Weights of a small model that predicts nearness at each pixel.
Model: 6.84M parameters, 64-pixel images, encoder arch swin, encoder norm rmsnorm, encoder activation gelu, encoder moe soft, encoder num experts 4, encoder depths [6, 6], encoder widths [64, 128], decoder activation elu, decoder widths [64, 128, 192, 256].
Training: muon at rate 0.023, 11500 steps, batches of 128.
Data: trained on rendered landscapes of hills, water and sky, 145000 training examples, 10.2 epochs.
Rows from block 11 of the encoder of a small model that predicts nearness at each pixel, named by matrix and row number. Rows with one number within an expert belong to one neuron, the router's apart. Each number is 128 + 24 x the weight over its row's rms, rounded and kept within 0 to 255. All counts start at 0. After the name is the row's rms in percent of the matrix's.
Before each expert's rows are labels from the 100 images, of 14976, where the router gives the expert most weight on average: "responds to" is what is common among them. Only what is clearly more common there than usual is listed. The data: rendered landscapes of hills, water and sky.
# router: slot weights (encoder.blocks.11.mlp.router.weight, 4x128, trained with AdamW), inputs 0-127
# up: expert up (encoder.blocks.11.mlp.up, 4x128x128), inputs 0-127
# down: expert down (encoder.blocks.11.mlp.down, 4x128x128, transposed), outputs 0-127

# expert 3
responds to: overcast
router.3 092 [139 109 129 139 200 127  99 152 142 127 115 134 140  87 144 109 158 165 116 157 133 139 153 164 128 114 144 147 103 124 156 130 132  75 101  75  99 137 145 116 130 141 116 131 114 144 128 126  89 142 121 152 102 120 127 122  97 148  79 128 162  86 108 114 105 167 132 134 126 152 109 158 128 164 140 123 131 124 141 139 144 139 118  86 101  74 142  99 118 154 119 117 115 126 105 112 173 130 140 161 132 133 126 149 109 158 121  99 132 100 130 174 111 116 136 127 127 188 157  92 145  65 130  94 144 136  90 146]
up.0 132 [ 88 157 153  71  95 134 143 133 115 120 121 153 125 115 100 131 122 178 110 164 125 139 111  78 132  91 120 134 147 122 101 119  95 155 129 153 144 115 116 108 123  98 143 102  90 144 159 143 133 104 162 118 109 123 132 101 155 105 148 136 105  67  96 123 140 126 167 140 125  97 140 162 137  75 169 166 121 149 128 114 150 127 132 108 105 118 111 151 138 145 159 114 141 121 173 100 137 127 166 106  77 146  91 123 148 100  99 146 128 128 146 144 123 134 109 134 136 132 104 102 136 115 155  60 129 146 105 163]
down.0 092 [130 145 129 167 131 139 146 150 156 115 144 143 116 122 112 149 132 106 124 114 146 108 125 146 118 151 118 124  89 146 132 105 156 119  97  76 151  95 134 123 119 140 148 143 163  92  90 120 123 154 112 147 159  81 116 118 131 154 130 119 120 143 164 137 133  93 125 130 123 129  85 102 132 165 144 104 115 134 115 121 147 166 130 128 127 124 126 127 144 133 170 133 167 124 117 151 118 168 107 148 184 134 141 126 114 100 136 129 130 117 111 140 155 122 120 115 168 170 153  30 116 103 174  73 106 102 173  86]
up.1 095 [165 116 138 115 126 114 118 106 152 143 129 150 147 148 146 136 137 146 109 170 112 112 152  86 119 179  88 132 139 125 154 174 103 162 159 104 126 128 137  92 162 127 169 129 138 144 143 136 154 140 113 108 124 133 134 129 140 118 110 111 109 195 107 148 178  82 157 127 109 112 145 139 124  90 117 161 133 152 135 120 139 115 121 165 121 117 137 153 113 117 148  91 175 118 134 146 168  93 143 147  88 114 111  94 136  94 172 158 104 118 139 104 121 156 121 152 183 137 154 173 135 160 127 156 152 132 112 103]
down.1 143 [111  98 119 148 130 127 112 125 159 152 100  99 148 172 108 143 143  95 133 135 159 123 153 174 180 142 111 136 122 149 123 132 133 133  93  95 149 123 119 140 103 134 126 130 145  91  75  98 131 148  85 104 181 132 149 176  98 160 151 128 164 141 139 130 163 108  96 137 127 115 189 164  97 114 110 121 158 148 105 119 104 122 103 145 127 129 173 112 126 109 124 166 110 136 182 144 119 143 120 151 120 146 130 131  79 108 132 111 142 167 117 145 130 117 137 143 135  85 123 119 185 150 143 131 119 150  96 109]

# expert 0
responds to: sunset
router.0 102 [181 135 151 108 120 128 112  93 173 140 100 159 160 161 107 132 144 149 151 135 106 116 130 115 105 138 138 128 135 162 149 129 184 123 110  99 128 107 108 118 201 138 138 141 105 122 150 159 118 151 115  93 111 150 130 165 145  78  94  84 117 153 132 142 154  94 141 109 137  94 113 105 149  51 111 172 115 129 128 113  91 144 115 154 137 126 147 149 126 125 162 107  82 111 152 112 133 109 131 139 172 137  87 127 148 108 149 141 141 148 128 124 134 142 110 112 158 135 154 122 173 128 141 137 138 144 139 116]
up.0 044 [102 135 131 110 131 123 132 129 128 144 130 141 113 152  92 109 109 146 135 134 143 128 140 169 149 105 148 133 131 143  83 132 143 150 134 134  89 117 150 120  84 152 130 107 108 105 103 133 146  97 146  77 140 116 129 126 160 146 131 125 147 124 135  89  86 141 124 149 133 110 150 136 107 163 155 149 106 124 166  96 116 128 116 128 124 125 123 120 119 183 151 189 134 150 114 119 127 111 129 130  93 153 117 157 130 163 129 123 102 141 102 133  97 187 107 164 141 169 146  91 119 140 109 242  97 134 135 139]
down.0 058 [124 141 120 125 105 106 124  66  80 133 146 106 162 113 114 120 100 127 146 133 148 107  88 175 115 148  96 139 148 103 140 142 171 121 132 138 134 139 175 127 117 141  87 159  82 122 121 118  79 169 104 125  93 124 161 148  92 121 130 142  86 125 137 136 102 155 138 122 109 115 148 152 107 141 136 131 103 143 150 144 157 146 146 133 167 125  89 151 136 132 126  76 125 128 171 171 116 123 141 121  98 126  91 128 150 114 131 152 143 134 181 104 122 122 108  98 105  97  92  95 129  85 146 106 131 137 155 160]
up.1 046 [108 132 139 135 113 111 126 157 171 174 122 138 126 160 122 128 107 122 144 103 155 134 142 157 113  26 161 142 131 132 136 126 123  92 120  64 120 110  85 127 162 129 136 157  85 130 103 136 126 108 130 113 132 147 130 100 123 120 133 109 131 156 158 125 104 187  78 120 141 137 138 160 135 169 139 147 126 110 130 105 172 124 119 142 138 114 105 161 121 167 165 149 112 131 104 122 151 108 113 118 110  98 200 142 153 108 141 129  95 118 152 101 101 126 107 104 115 141 126 153 112 123 129 108 134 139 142 107]
down.1 047 [150 128 103 131 127 128 126 125 142 114 104 128  98  90 126  99 134 135 144 145 130 164 147 135 118 175  83 117 121  80 151 147 112 150 171 145 127 141 135 164 109 113 117 163 103 146 111 104  99 124 119 178 124 139 128 117 138 136  64 148 119 106 108 135 147 118 152 129 137 179 124 104 122  58 109 143 130 102 129 123 113 132 136 120  96 127 134  93 117 120  43 100 127 138 145 137 101 133 144 139 117 148 114 148 146 135 116 142 127 170 168 164 132 114 105 131 135  99  93  95  94 115 121  57 121 151 145 142]

# expert 1
responds to: sunset
router.1 108 [104 138 128  85 127 137 130 127 133 151 128 132 119 130 108 171 128 144 119 150 115 154 126 162 134  69 138 128 128 127 132 100  61 133  96 158 129 116  83 122  16 126 128 133 117 163 117 134 107 113 135 129 104 120  97 146 129  82 102 134 123 125 121 127 132 146 133 115 120 140 117 135 133 225 144 148 134 126 127 131 124 174 128 136  85 142 151 121 127 146 148 186 151 106 128  94 123 115 150 125  81 151 108 126 142 133  79 124 112 119 124 135 136 131 123 140 125 149 133 151 139  86 116 142 135 139 130 134]
up.0 093 [153 107 138 146 154 129 116 149 140 165 103 110 109 172 126 140 134 118 121 117 130 170 132 132 149 190 107 124 125 153 152 144 150 126 135 112 126 134 132 149 217 147 123 119 154 113 134 155 135 173 131 124 138 139 130 175 122 117 108 136 179 156 132 145 132 154 119 119 124 145 102 129 137  30 115  88 106 100 120 137 131 134 127 163 125 108 145 115 138 138 149  82 132 145  67 149 119 112 142 118 162 100 117 100 112 154  94  89 106 108 124 131 141 126 142 150 143 152  96 121 124 151 131  99 146 153 107 132]
down.0 095 [ 88 119 149 108 128 130 144 135  97 105 133 154 131 106 143 147 137 144 131 133 133 123 117 114  97  80 157 127 126 123 120 137  64 135 116 127 124 151 140 137 130 130 141  96 119 142 123 116 112 117 150 148 108 150 150  98 145 115 145 111 107 159 111 111  67 132 142 135 104 131 131 107 113 185 126 134 143 136 121  82 189 134 124 151 130 169 109 129 119  87 152 158 152 116 171 132 129 137 117 124  87 138 110 148  90 124 141 130 116 143 109 143 107 129 104 142  93 109 133  47  94  81 116  57 138 140 167 165]
up.1 092 [180 150 133 117 140 126 135  83 135 142 162 128 129 127 125  92 128 136 140 152 137 117 110 115 126 165 138  76 156 141 126 153 187 139 108  95 135 119 117 141 168 144 109 134  58 123 104 176 134 122 115 114 113 154 133 132 167 110 133 116 106 155 167 108 142 112  88  94 118 128 150 124 154  71  98 136 149 125 142 108 114  85 138 146 134 126 111 139  93 120  96  88 122  98 158 148  91 142  80 141 175 114 107 119 126 106 179 129 147 111 157 124 133 120 111 109 139 112 145  96 158 170 118 111 114 127 136 114]
down.1 081 [ 59 103 114 109 157 139 154 134 144 107 118 122 153 141 156 131 124 137 115  89 147 115 113 107 128  89 119 113 128 151 151 120 101 131 130 151 162 120 141 117  86  93 114 120 199 129 116 102 118 107 133 161 147 132 105 115 144 119 109 131 119 109 118 148 157 108 167 131 122 149  87 157 124 190  89 102  99 113 163 166 122 138 106 116 136 133 138 112 124 145 114 153 111 149 126  95 147 140 137 151 169 113 140 166 140 134 103 130 123 175 105 141 111 129 136 125 128 119  93  61 105 151 101  73 122 130 179 130]

# expert 2
responds to: noon
router.2 098 [151 139 157 122 182 121 107 140 109 142 144 142 118  85 157 163 142 186 115 156 171 132 127 141 121  89 129 154 101 144 148 114 176  88 119  92  95 115  85 130  91 108  87 127 130 150 106 162  89 139 162 156 105 135 138 153  98 105 114 162 172 135 116 128 121 190 129 112 129 113 103 120 137 141 120 120 106 117 142 132 163 166 133 122 136 118 116 113 135 140 148 134 128 156  75  99 128 148 125 121 142 131 137 170 134 146 107 128 110 100 168 160 139 111 136 115  85 136 147 111 104  88 124  94 114 160 131 126]
up.0 084 [128 159 122 152 149 127 124 146 141 133 114 140 141 163 118 128 115 112 135  89  98 128 141  94 127 211 160 122 150 133 135 133 255  92 144 108 119 125 128 117 161 157 137 136  90 148 133 129 129 142 113 120 152 135 108 142 149 141 121 119 118 114 138 150 122 109 102 132 153  97 108 119 142 106 119 105 160 105 105 153 121 134 119 149 139  90 153  99 116 123  97 106 109 114 162 102 159 134  99 127 153 128 121 130 154  86 133 164 134 167 112 146  96 128 123 128 136 152 111 178 149 146 170 104 123 141 137 120]
down.0 074 [ 84 122 134 102 130  58 152  96 146 124 137 115  88 117 127 118 106 150 122 128 151 150 107 177 140  71 101 151 119 105 101 115  71 130 133 129 150 100 121 150  98 115 103 151 135 118 149 147 140 117 124 142 101 122 180 139 120 120 125  92 109 150 114 116 141 151 107 142 115 147 151 158 110 129 164 124 150 167 166 110 129 127 107 127 138 124  98 135 180 139 158  91 149 104 111 149  90 125 158 158  63 111 121 121  73 124 103 107 108 130 154 124 162 117 105 112 126 150 131 120 122 114 103 121 102 162 104 114]
up.1 114 [149 105 126 133 123 141  98  88 134 136  86 136 143 154 128 112 114 127 150  87 165  93 121  97 114 190 130 114 117 125 132 131 141 127 153 105 120 121 167 152 249 121 171 135  93 108 127 132 128 146 117 124 130 148 143 202 120  96 100 108 131 150 143 140 136 105 132 112 128 120 137 107 138  84 127 160 135 111 119  94 131 148 105 149 141  84 123 156 142 106 156  73 106 144 155 119 124 128 125 144 137 124 143 122 131 115 150 122 145 136 117 119 144 122 137 121 119 155 134 155 117 163 146 173 123 131 162 124]
down.1 109 [107 147 158 138 114 101 121 144 114 110 173 102 102 124 120 170 100 142  79 100 122 113 127 106 135  37 107  68 146 121 153 149  96 116 136 181 148 116 124 114  85 103  99 177 154 123 132 107 164 118 104 117 131 104 149 125 101 102 136 179 133 160 131 116 144 104 109 129 102 130 156 149 137 131 135 140 133 135 142 147 157  84 142 115 118 130 171 105 117 102 147 100 148 134 108 114 145 100 132 120 156 158 134 138 143  93 142 115 101 107 139 140 158 148 115 110 151  86 132 164 144 148 125 108 136 148 139 118]